config.yaml
arch: "vit"
model: "image classifier"
dataset: "cartoon faces"
train_examples: 50862
image_size: 64
crop_scale_min: 1
horizontal_flip: false
rotation_deg: 5
cutout: 0.25
targets: ["hair colour"]
num_classes: 12
norm: "layernorm_no_bias"
norm_position: "pre"
activation: "quick_gelu"
head_dim: 32
fused_qkv: false
bias: "all"
qk_norm: false
parallel_block: false
inner_norm: false
moe: "top_k"
num_experts: 16
moe_every: 1
expert_mlp_ratio: 0.5
experts_per_token: 2
shared_expert: true
patch_size: [4, 4]
conv_stem: false
layers: 8
width: 128
positions: "rope"
pooling: "class_token"
register_tokens: 2
mixing: "cutmix"
label_smoothing: 0.1
loss: "cross_entropy"
residual_init: "none"
optimizer: "adamw"
lr: 0.0013
beta1: 0.8
beta2: 0.99
eps: 1e-10
grad_clip: 1.0
steps: 10900
batch_size: 96
epochs: 20.6
lr_schedule: "wsd"
decay_fraction: 0.4
final_lr_fraction: 0
warmup_steps: 540
weight_decay: 0.1
Rows from block 3 of a small image classifier, named by matrix and row number. Rows with one number within an expert belong to one neuron, the router's apart. Each number is 128 + 24 x the weight over its row's rms, rounded and kept within 0 to 255. All counts start at 0.
After each expert's rows are labels from the 100 images, of 14976, where the router gives the expert most weight on average: "peak on" is the class under the peak. Only what is clearly more common there than usual is listed. The data: cartoon faces.
# router: router (model.blocks.3.mlp.router.weight, 16x128), inputs 0-127
# up: expert up (model.blocks.3.mlp.up, 16x64x128), inputs 0-127
# down: expert down (model.blocks.3.mlp.down, 16x128x64, transposed), outputs 0-127

# expert 10
router.10 [148 154 173 120 144 157 130 158 101 140 131 114 182 159  77 156 134 121 121 145  94 128 157 167 164 127  88 122 136  85 104 142 117 109 189 140 125 112  97 111 152 128 169 130 123 132  99  98 107 108 154 131  93 109 173 109 103 139 161 122  81 116 122 163 113 134 106 103 129 140  83 138 106 126 122 136 151 123 127 146 116 133 125 123 142 138 158 149 111 106 137 120 166  99 149 110 129  86 106 124 102 133 161 127 110  99 146 114 111 148 125  64 144 112 122  81 153 124 173 115 146 129 119 108 141 136 147 163]
up.8 [154 136 175 144 122 128 100 113 108 104 107 150 150 140 106  84  65  64 153 105 102 160 150 137 158 110  65 158 129 117 144 152 111 155 130 152 130 103 130 132 154 132 150  84 123 132 109 133 112  97 151  81 101 150 113 122 125 141 168 145  88 113  92 135 112 114 157 134 158 169 112 131 119 128 113 145 147 126 109 130  83 115 112 149 128 169 156 146 120 130 115 119 142 146 143 135 137 139 116 133  99 128 164 127 122 143 153 107 182 115 140 130 111 138 101 120 156 159 154 138 117 131 122 193 117 165 151 131]
down.8 [136 139 132 109 137 110 137 135 126  96 152 141 142 118 119 141 135 120 129 165 155 150 110 118 128 129 132  98 109 146 125 106 128 148 134 191 111 122 128 120 141 110 111 183 139 169 105 137  96 147 132 148  76  97 127  80  99 112 145 100 102 124 133 138 129 107 108  82 104 137 134 133 135 158 160 101 177  77 122 158 149 169 104 149  94  95 162 130  87 145 149 139 154 106 166 118 124 137  82 120 155 115 112 131 157  89 148 148 140  75  99 115 117 132 132  72 149  87 152 152 144 113 107 120 149 125 149 141]
up.9 [125 116  89 110 156 151 118 114 136 104  76 170  91 136  94 105 113 114 131 132 124 131 120 128 163 160 113 155  95 119 145 182 161 164  77 145 142 113 152 138 135 161 123 139 130 108 115 181 113 127 148  57 117 143 133 134 137  89 154 146 142 138 122  93 150 130 131 133 114 138 106 105 154 128 154 140 131 133 162 114 139 111 133 132 127 143 109 135 121 135 135 176 124 182 105 114 114 159 137 127 143 162 132  77 154 166 145 107 181 144 129 146  74 170  86 122 140 123 126 122 144 150 112 143 111 106 144 144]
down.9 [ 83 146 137 165 125  92  88 152 125 102 126 106 136  97 138 182 139 130 148 181  99 162 152 168 151 156 160 108 129 150  98  92 115 112 163 105 167 111 141 111  84 140 133 157 128 112 165  91 106 132 131 148  76 131 119 112 128  82 104 112 160 157 117 116 115 154 102  93 106 126 124 104 138 151 144 109 146 116 163 107 170 146 138 115 164 168 109 123 108 138 121 121 131 120 135 132 145 171  70 139 138 110 150 123 162 130 117 122 121 118 124 111 128 143 163 122 115 150 133 119 188 122 107 115 110 136 144 142]
peak on: skin

# expert 3
router.3 [151 123 152 161  84  77 138 152 121 156 153 135  98  67 149 139 134 143 149 130 140 143 101 134  97 123 132 149 160 134 130 125 127 120 111 120 106 137 159 122  93 120  86  69 104 153 158 159 101 143 157 144 137 162 125 113 127 150  93 120 133 161  97 140 127 112 123 164  78 136 127 104 117 108 160  98 130  96  80  85 122 131 111  93 105 110 153 133 153 108 146 112 116  99 134 129 133 152 169 142 147 145  94 118 126 141 151 134 140 163 137 134 134 100 158 176 117 144 124 131 137 169 117 174  97 167 137 102]
up.6 [182 107 103 148  79 106  96 152 110 128 158 144 128 104 173 124 134 136 190 124 161 117  93 134 116 129  78 183 165 143 118 135 123 157  99 165 121 151 175  97  92 128 110  87  87 129 164 152 117 136 155 152 144 144 144 120 162 125 119  82 129 110 127 121 128 102 146 146  93 130 102 126 140 131 150 105 127 121 107  89 101 147 110 109 102 104 123 134 131 105 143 130 110 114 159 103 169 142 156 138 124 137 114 107 141 127 176 129 129  99 135 133 132 127 131 158 100 163 142 107 146 144 121 177 103 148 152 135]
down.6 [100 151 125 161 140 113 121 156 143 131 128  86 103  57 119 109 170 137 177 160 136 147 138 145 106 156 116 116 123 108 128 116  80 109  92 144 125 110 180 129 146 213  98 141  89 158 123 132  93 146 126 133 138 121  65 106 110 108 124 122 145 189  86 109 138 124 128 141  77 139 117 137 134 113 144 110 121  98 127 129 122 154 118  95 118 127 132 144 114 127 119 149 107 101 131 126 132 150 124 135 123 110 119 111 129 105  93 164 134 131 132 112 157 138 149 121 163 138 103 147 175 133 121 167 117 155 132 129]
up.7 [ 95 116 111  83 152 155 138 162 120 104 115 133 124 162 121 146 138 106 100  84 169 161 110 131 113 125 184 137 125 132  99 135 141 126 129  97 149 165  89 168 137 137 150 145 131  91 136 120 136 122 115 117 131 101 107 157 153  93 132 120 144 119 179  92 108 123  87  88 172 125 138 111 150 155  78 127 117 132 152 125 175  92 123 136 164 134  77 129  99 165  89  97 131 124 137 155 146 112 101 132 136 115 153 144 153  95 115  95 110 102 137 149 151 155 130 125 145  99 140 126 155 151 104 110 142 108  94 106]
down.7 [154 138 122  93 149 122 122 118 142  97 107 132 139 149 136 124 145 133 111 102 104 124 149 126 152  79 168 172 111 105  91  75 125 108 131 111 153  92 123 158 137  91 150 138 186 132 124  93 161  90 129 164 125 132 128 150 102 143 151 156  93  99 130 125 130 150 151  87 204 108 121 131 131 145 100 200 126 156 131 107 148  99 150 153 190 114 109 114 100 130 105 109 133 142 103 170  99 127 117 132 130 126 164 126 103 155 105 130 132 127 137 101 150 123 121 136 104 134 132  98 125 151 126 124 124 113 126 103]
peak on: hair

# expert 1
router.1 [ 91 147 128 101 157 120 109 105 141  74  92 141 134 146 113 133 122  86  89 133 115 138 155 103 130 114 150 122 106 106 157 122 115 104 117 118 139 104 110 114 190 136 154 141 209 120 112 144 141 121 106  84 106 133 112 133 102 126 135 164 136 112 129 107 146 136 129  86 159 117 167 161 126 159 101 152 144 166 168 159 136 136 123 143 152 123 119 131 122 154 102 158 121 151 149 154 106 113 120 102 108 114 158 131 104 162  90 127 102 193  94 137 131 145 130 116 126 113 126 142  92  90 139  79 126 107 114 139]
up.6 [139 151 131 149  73 120 128  96 142  94 149 127 129 133 137 112 114 155 104 117 105 152 152 108 150 129 138 156 132  90 123 113 200 114 126 118 103 127 145 120 142 126 109 134 120 104  91 136 177 135 133 116 104 132 114 150 128 149 137 153 114 127 119 196 131 133  99 155 133 145 128 112 123  86 125 136  98 104 119  89  95 121 129 134 105 186 185  99 130 141 138 163 106 156  96 133  86 141 136 134  99 144 167 144 126 150 130 155 165  73 127 168 130 147 147 137 116 144  99 169 135 134 143 123 106  98 125  73]
down.6 [ 62 138 173 107 135 134 134 129 117 138 150 120 104  78 149 150 109 128 143 179 146 127 113 149 124 161 107  80 126 172 145 121 114 130 176 137 150 156 155 123 141  95 158 151 140 149 165 145 100 124  93 132 120 150  96  73  99 134 138 152 160 123  98 143 103 111 109 140 141  96 162 111 129  89  92 156 118 103 147 113  90 122 140 119 125 159 123 106 140 145 160 131 131 116 122 151 138 101 115 148 167 114  79 153 148 104  75 125 123 143 165 112 147 125 137  92 129 118 147 146 104 137 109 102 127 156 149 137]
up.7 [182 106  82 103 105 132 144 132 116 126 140 115 157 124 107 109 129 161 149 109 120 117 110 133 128 128  82 155 101 115 140 144 151 178 125 137 137 153 122 132  99 152 147 126 131 106 136 170 156  93 115 107 137 130 170 138 183 138 128 100 134 106 131 151 148 123 102 154  88 159  90 120 155 110 127 146 103 124 128 107 152 115 147 176 142 127 167 121 117 162 149 133 125 105  73  64 112 144 195 112 137 142 129  81 134 137 138 101 153 112 165 123 138 133  95 127  84 152 142 112 141 164 133 138 140 126 146 108]
down.7 [113 153 123 152 106 109 110 121 111 105 123 160 123 131 150 131 135 133 139 156 118 130 108 155 143 107 131 106 149 119 101  89 114  64 162 159 136 108 152 144 168 146 174 127 124 167 118 123 123 161 124 196  75  89 124  95  76 135 151 128 116 106 120 110 140 132 129 102 153  91 169 111 106 154 151 152 172 112 152 111 103 136 146  96 156 131 159 133 129 133 123 115 137 126 105 130 108 101  96 142 163 152 130 140 142 174 149 145 103 129 115  82 136 134 170 114 140 128 132 142 175  88 116 133  98 111 107 105]
peak on: clothes; hair

# expert 2
router.2 [109 152 135 115 131 136 120  83 163  85  80 149 118 147 114 131 131  92 100 123 114 132 155 121 130 131 136 109  91 108 147 122 108  89 130 109 154  81 111 129 182 141 140 140 206 127 110 133 139 109 117 117  88 114  94 141 114 118 146 165 128 120 139 105 149 148 131  76 147 106 169 155 123 165  98 147 148 163 171 153 121 134 141 133 161 113 110 135 132 156 118 157 137 157 149 133 103 125 111 116 105 125 156 126 120 162  86 142 115 184  88 139 139 151 123 124 123 116 126 139 110  88 122  83 136  94  98 133]
up.8 [124 131 143 171  97 121 143  97 138 135 153 126 142 133 115 128  96 129 141 127 118 112 149 121 112 127 188 127 109 122 141 116 176 138 109  80 107  99 153 121 125 126 132  76 108 129  66 100 159 119 127 125 107  98 121 140 132 163 155 132 152 113 126 154 128 130 133 175 162 150 134 139 111  85  96 163  78 126 119 118  74 103 108 122  92 141 181 104 136 160 153 116 114 125 138  98 105 150 135 130 103 146 120 106 112 159 123 182 141 154 138 137 164 154 132 140 137 139 104 129  87 146 182 135 153 156 139 108]
down.8 [ 76 137 134 103 153 132 129 141 180 126 135 161 131 108 144 158 124 115 159 129 111 105 149 129 134 152 169  98 147  97  81 130 156 109 134 118 116 145 140 133 147  95 139 134  96 152  94  92  97 121 147 126 119  84  86  97  91 107 119 108 124 137  89 123 150 124 138  85 134 140 127 187 130 126 134 129 125 122 122 133 152 106 109  87 136  85 136 121 143 147 138  86 156 123 166 150 140 128 116 143 155 160  93 165 161  73 132 167  98 152 116 128 145 139 125 122 144 113 137 145 165 101 121  98 166  97 138 169]
up.9 [188 131 114 130 124 146 105 139 150 137 157 141 131 134  82 107 102 156 185 117 124 132 155 123 101 121 101 156  92 119 109 126 120 139 137 103 148 151 111 137 112 192 123 119 125 114 102 110 166 130 110 129 176  79 171 133 168 124 113 109 135 101 136 155 106 147 135 170 111 142 128 128 104 146 161 131 105 147 142 166 122 121 135 155 120 109 160 117 125 114 159 116 106 135  83  90 104 143 186 119 126 124 124  67  84 130 145 143 158 140 139 120 114 127 131 141 142 126 149  91  92 149 159 163 160 144 107 133]
down.9 [115 142 117  92 160 151 160  91 161 144 137 119 139 174 107 103  89  96 157 117 131 127  88 123 189 154  88 124 105 117 122 101 131 157 140 149 120 155 156 131 137 125 119  97 109 106 140 124 101 100  91 119 133 155 137  93 142 123 105 150 126 145  76 126 156 130 139  92 154 105 110 140 127 136 108 159 144 129 129  94 135 145 165 137 155 103 161 136 100 129 143 130 135 156 118 182 133 106 133 140  88  83 117 154 139  74 136 118 154  99 154 135 137 154  87  96 167 130 101 104 149 148 111 129 105 123 169 138]
peak on: hair; clothes

# expert 14
router.14 [108 164 122 109 151 126  98 111 149  76 104 148  99 131 103 131 147 114 102 129 115 141 157  90 128 117 147 114  96 101 149 115 122 100 118  96 136  95 110 119 178 136 148 141 198 136 113 118 157 112 100 146 102 105 112 138  99 115 142 159 141 117 124 126 152 132 138  92 138 106 157 171 121 163 128 155 145 162 176 154 135 142 120 137 116 111  97 145 136 160 105 161 111 150 146 122 105 121 109  99 123 130 157 134 113 184  69 144 117 190  97 147 137 150 136 127 107 118 117 146  96  93 145  93 121  97 115 125]
up.8 [170 119  90 102 102 125 122 146 147 106 139 147 139 170 149 139 124 133 188 112 146 116  99 113 134 113  94 159 129 135 154 144 109 131 113 106 124 136 134 159 101 138 146 106 113 116 124 156 147 107  76 127 121 116 172 157 176 118 119 120 151  91 139 134 122 112 103 124 128 135 125 114 144 119  94 155  95 116 125  83 143  94 131 147 127 130 161 113  86 141 121 122 113 110  81  88 125 130 151 155  95 143 120 113 145 134 164  98 165  81 183 120 187 180 115 129 109 158 118  87 131 152 137 163 141 125 146 125]
down.8 [134 105 113 113 136 133 140 118 124 137 136  92 127 113 153 123 144 154 113 152 120 133 143 147 149  87 131 142 103 135 142 156 134 151 160 115 137 147  97  63 130 156 121 126 157 155 124 113 133  92 120 135 124 120 142 125 112 119 132 112 141  95 141 146 130 140  65 107  98 158 142 105 112 125 151 113  97 151 116 154  95 181 124 160  69 118 172 181 107 155 156 140 107  97  96  94 123  94 139 192 135 111 143 116 104 136 110 118 130  88 111 165 141 129 138 133 101 128 164 159  95 114 157  87 168  99 128 145]
up.9 [155 152  78 124 114 122 113 157 159 113 150 132  94 141 141 125 168 183 149 138 147 129 145 122 156 118 164 174 138  94 105 126 127 150 140  84 141 108 155 138 119 123 155 136 133 174 113 120 138  74 113 140 135 119 165 122 113 157 115 106 146  80 103 155 141 171 105 122  87 101 129 111 151 143 116 142  95  99 149  73 135 122 138 117 138 133 140 146  63 127 124 147 108 114 104 112 108 116 144 117 128 143 143 126 131 149  93 103 123 101 153 143 173 129 111 154  99 130 160 143 150 151  85 111 107 115 153  83]
down.9 [137 141  89 165 102  92 142 144 137 127 141 148 111 179 166 135 133 129 162 102 119 123 147 134 110 113 130 119 113  98 135 158  94 138 105 119 105 121 156 186 167  99 103 133 136 103 104 118 115  97 123 127 140 142 124 131 103 123 117 125 140 134 155 136 139 105 140 110 109  69 130 100 137  64 110  91 135 140 133 121 134  96  79 100 118 137 110  77 164  82  97 170 128 133 147 126 156 122 141 117 125 112 105  81 129 154 163 127 149 133 155  83 141 132 148 125 165 129  98 115 167 118 146 161 116 167 122 163]
peak on: hair

# expert 6
router.6 [112 137 127 112 152 144 114 114 156  91 103 142 111 152 113 135 142  90 108 134 101 140 171  99 136 103 126 109 101 109 169 130 114  78 124 104 143  95 118 119 169 133 137 142 193 123 118 119 123 116 113  98 101 131 116 138 105 106 142 169 130 115 121 105 138 123 145  83 137 118 160 180 134 157 117 143 140 167 192 159 147 145 136 145 143 120 111 120 127 153 113 148 118 155 148 132 109 124 105 117 134 108 157 140 104 185  69 152  97 188  93 135 128 146 130 121 127 113 129 140  99  89 141  82 122 107 108 148]
up.0 [ 94 160 132 128 141 140 143 134 148 129 165 112 133 124 108 109 152 127 158  98  90 109 145 111 154 130 179  97  92 120  79  96 108 140 127  58 119 142 166 132 142 148 110 138 156 129 105 105 149 128 133 130 139  74 102 116  92 138 130 173 177 133  83 167 104 121 130 132 169 156 136 137 128 125 150 136 105 165 127 130 166 139 139 134 179 125 137  72 119 105 138 131  90 124 117 145 124 127 112 149 127 101 153 110 109 142 114 146 136 157 124  95 145 147 170 110 164 110 154  99 117 138 160 123 159 150 101 116]
down.0 [121 113 139 154 156 153 136 115  92 174 150  70 138 114 156  85 144 131 149 147 138 132 105 140  96 124 166 127 170 137 144 119 132 128 129 162  88 131 121 182 112 133 126 153 119 162 108 136 117 147 161 127 159 134 162 124 192 145 121  88 121 159 131 105 133 139 147 148  93 138  78 126 134 112 143  77 134 114 132 127 151 190  92 152  98 121 120 106 153 156 141  85 115 115  88 111 144 141 163 107 155 126 112 146 121  91 141 139 120  99 135  85 116 128  97 140  91 115 120 132 115 146 136 142  98 150 116 142]
up.1 [130  96  65 105 115 128 129 141 143 151 121 114 113 151 142 124 133 152 108 114 112  84 153 112 130 128 146 150 126 105 108 142 164 140  96 100 120 127 149 146 108 122 127 120 115 136  87 113 143 101 167 131 103 114 178 159 160 100  97 105 138  82 146 137 137 126 114 160  84 149 102 109 147 129 158 112 137 152 176  86 157 134 147 126 134 151 125 131 107 110 101 100 130 157 105 111 122 177 184 109 156 152 134 130 131 160 157 148 169  90 116 160 148 140 141 176  88 107 111  93 152 123 171 148 126 118 128 143]
down.1 [159  89 126 139 170 137 125 135 132 127 101  96 146 127 121 149 154 129  95 100 164 104 165 131 136 145 137 119  92  79 109 198 132 128 139 133 155 120  93 118 120 106 171  71 126 107  91 127 111  80 150 116 154  84 158 134 137 121 104  88 118 134 128 122 169 165 137 132 128 118 113 138 100 154 128 153 146 186 100 140 125 147 113 121 127 113 110 183 164 139 123 156 143 142 128 135 111 145 153 129 115 116 123 159  90 108 126 159 128 128  91 136 147 155  94 165  86 153 135 114 119 120 109 104 143 138 129 156]
peak on: hair

# expert 9
router.9 [133 129 157 115 144 121 122 115 118 141  99 108 165 135 121 112 140 112 103 142 101 144 170 144 101  96 139 116 113 149 170 117  90  85 150 132 108 135 103 159 157 137 139 167 161 162 136 113 155 102 101 134 155 153 107 136 141 136 108  91 125 155 139 106 127 148 147 101 144  84 109 132 109 143  59 141 145 133 136 170 102 156 155 151 148  98  89 138 170 128  97 164 146 114 139 110 106 105 115 111 123 162 135 137  96 144  78 129 100 169 128 116 164 115 163 111 102 143 142 159  98  97 122 112 166 109  90 123]
up.8 [158  82 118 133 133 158 121  91 142 149 133 108 132 105 103 118 108 132 128  84 134 112 131 127 135 142  97 153  77 109 124 152 169 166 127 114 147 130 126 119 111 170 123 104 151 108 120 151 144 102 156  94 116 129 173 156 152 108 118 132 126 114 123 135 135 134 140 162 103 145 107 123 137 131 144 148  92 137 106 102 121 122 128 173  93 138 125 134 113 146 125 137 100 151  58  88 108 186 182 129 129 160 119  93 136 141 143 126 163 115 163 164 122 135  88 156  76 152 118 103 130 190 141 139 141 125 144 114]
down.8 [186 114 143 152  88  83 135 134 125 164 150 121 131 110 146 153 154 136 148 118 148 168 131 145 164 102 121 140 149 140 188 140 129 139 128  93 160  93 127 139 127 154 118 104 148 131 141 104 131  78 114 140 154 148 151 149 152 127 105 138 107 123 158  79 160 116 122 156  85 141 109 100 112 121 121  85 112 138 117 118  79 141 116 147 107 107 138 171 117 106 129 155 146  81 114 114 144 124 143 104 131 125 167  93 124 166 156 117 137 123 132 128 123 124 121 145  70 184  93 101  87 125 139 142 151 145 130 116]
up.9 [102 152 145  79 148 134 151 108 126 116 129 142  71 144 146  71  98 174 140  82 120 121  80 106 137 143 122 136 145 125 137 128 159 143 100 125  81 167 166 142 113 115  98 123 115 130 135 173 145  98 137 115 126 147 132 156 139 116 137 117 148 107 123 142 100  99 148 139 117 135 144 103  89 104 108 130 103 152 148 108  93 122 119 141 123 102  99 124  88 170 121 149 100 170  95 131 140 129 154 127 136 147 106 161 157 152  94  98 151  76 186 148 155 117 137 150 116 119 101 113 121 167 141 140 115 123 154 121]
down.9 [ 89 131 109  97 143 131  78 128 137  90 124 125 140 122 142 152 155 119 103 155 120 115 100 147 206 174 135 106 178 139 103  84 125 131 116 173 120 130 102 125 103  86 132 139  95  99 153 142 113 165 154 120  72 151 148  87  77 143 160 146 148 148 122 100 150 103  93  97 155 137 140 110 144 141 117 153 143 133 140 114 132 124 127  84 146 108 114 114 138 123 170 162 113 119 145 158 171 121 112 136 142 126 114 170 158 122 113 101 121 149 120 111 128 129 147 115 100 102 126 135 150 117 130  97 110  94 117 135]
peak on: hair

# expert 12
router.12 [103 139 166 155 151 150 140 135 185 142  73 135 144 159 104 174 120 106 117 136 134 167 135  88  96 128 162  87 136 139 140 112  92 132 158  95 147 147  98 134 101 135 174 133 127 101 119 112 108 134  86 151 143 151 124 156 106 105 114 180 131 123 104 106 136 155 165 104 139  89 137 154 136 113 149 121 148 146 149 180 151 113 113 140 131 120  95 120 156 131  87 149 138 141 143 179 114 141 122 130 134  86 142 129  89 131 107 117 124 163 130 132 110 120 117 131 176 118 149 129  90 108 141 130  92 122  88 145]
up.8 [192 132  79 131  94 120 117 127 126 111 149 106 134 119 142  82 133 146 163 112 116 120 116  84 135 123 108 178  81 130 112 134 135 135  78  98 116 120 153 148 105 146 138 139 141 153 117 142 120  84 105 107 124 101 167 137 162 130 125  78 165 118 141 124 127 127 126 159 118 151  87 106 126 154 100 122 151 116 117 133 163 157 116 140 160 109 155 127  89 129 129 107 102  86 117  78 115 139 130 104 169 157 135 109 136 136 162  91 129 123 128 143 134 175 126 153 111 109 131  91 155 138 134 164 178 138 150 102]
down.8 [150 103 140 109 116 142 178 134 128 147 114 114 130 150 113 145 118 150 127 115 129  95 116 129 111 118 132  96 101 100 127 120 144 144 141 125 136 138 105 131 127 119 146 157 133 108 115 111 165 101  79 157 119 136 132 177 148  89 109 156 108 118 140 166 113 119 149 150  77 123 114 126 126 112 132 114  96  87 146 124 146 100 150 161  68 166 147 153 127 136 108 117 100 170  87 141  54 126 173 128 128 148 104 152 140 117 118 117 176 103 132 123 119 121  86 134 113 160 137 136  90 161 166 106 136  72 128 162]
up.9 [161 122 100 105  93 144 115 128 111 109 165 107 142  99 120 115 133 164 160 129 148  90 142 151 147 132 107 186  84 122 131 166 150 131  96 121 119 124 136 113 129 158 132 128 142 114 120 150 144 126  92 119 134 124 145 139 141 129 115  92 176 137 148 145 136 107 108 186  96 183 116 113 152 129 127 144  80 119 107  93 119 115 119 138 104 155 153 124 126 134 161 129 118  96  66  77 110 141 130 119 130 163 130 109 141 114 129 150 184 118 154 159 130 155 143 120  92 140  96 134 126 167 111 142 166 139 151  78]
down.9 [137 104 156 150 137 173 127 119 106 116 161 102 159 101 156 123 140  72 111 148 193 129 105 163 108 123  97 135 139 146 117 134 144 111 110 157 128 132 112 134 137 105 157 123 108 128 149 129 114 123 109 120 107 151  70 133 143 115 123 113 110 171 154  73 117 150 162 151 142 163  63 173 102 127 162 156 128 118  80 141 126 116 162 144 152 113 101 138 162 116 110 126 117 103  95 158 127 133 104 105 110 137 146 174 139  91 144 133 144  90 112 128 122 134 107 135 133 129 148 104 119 110  97  87 159 148 128 146]
peak on: hair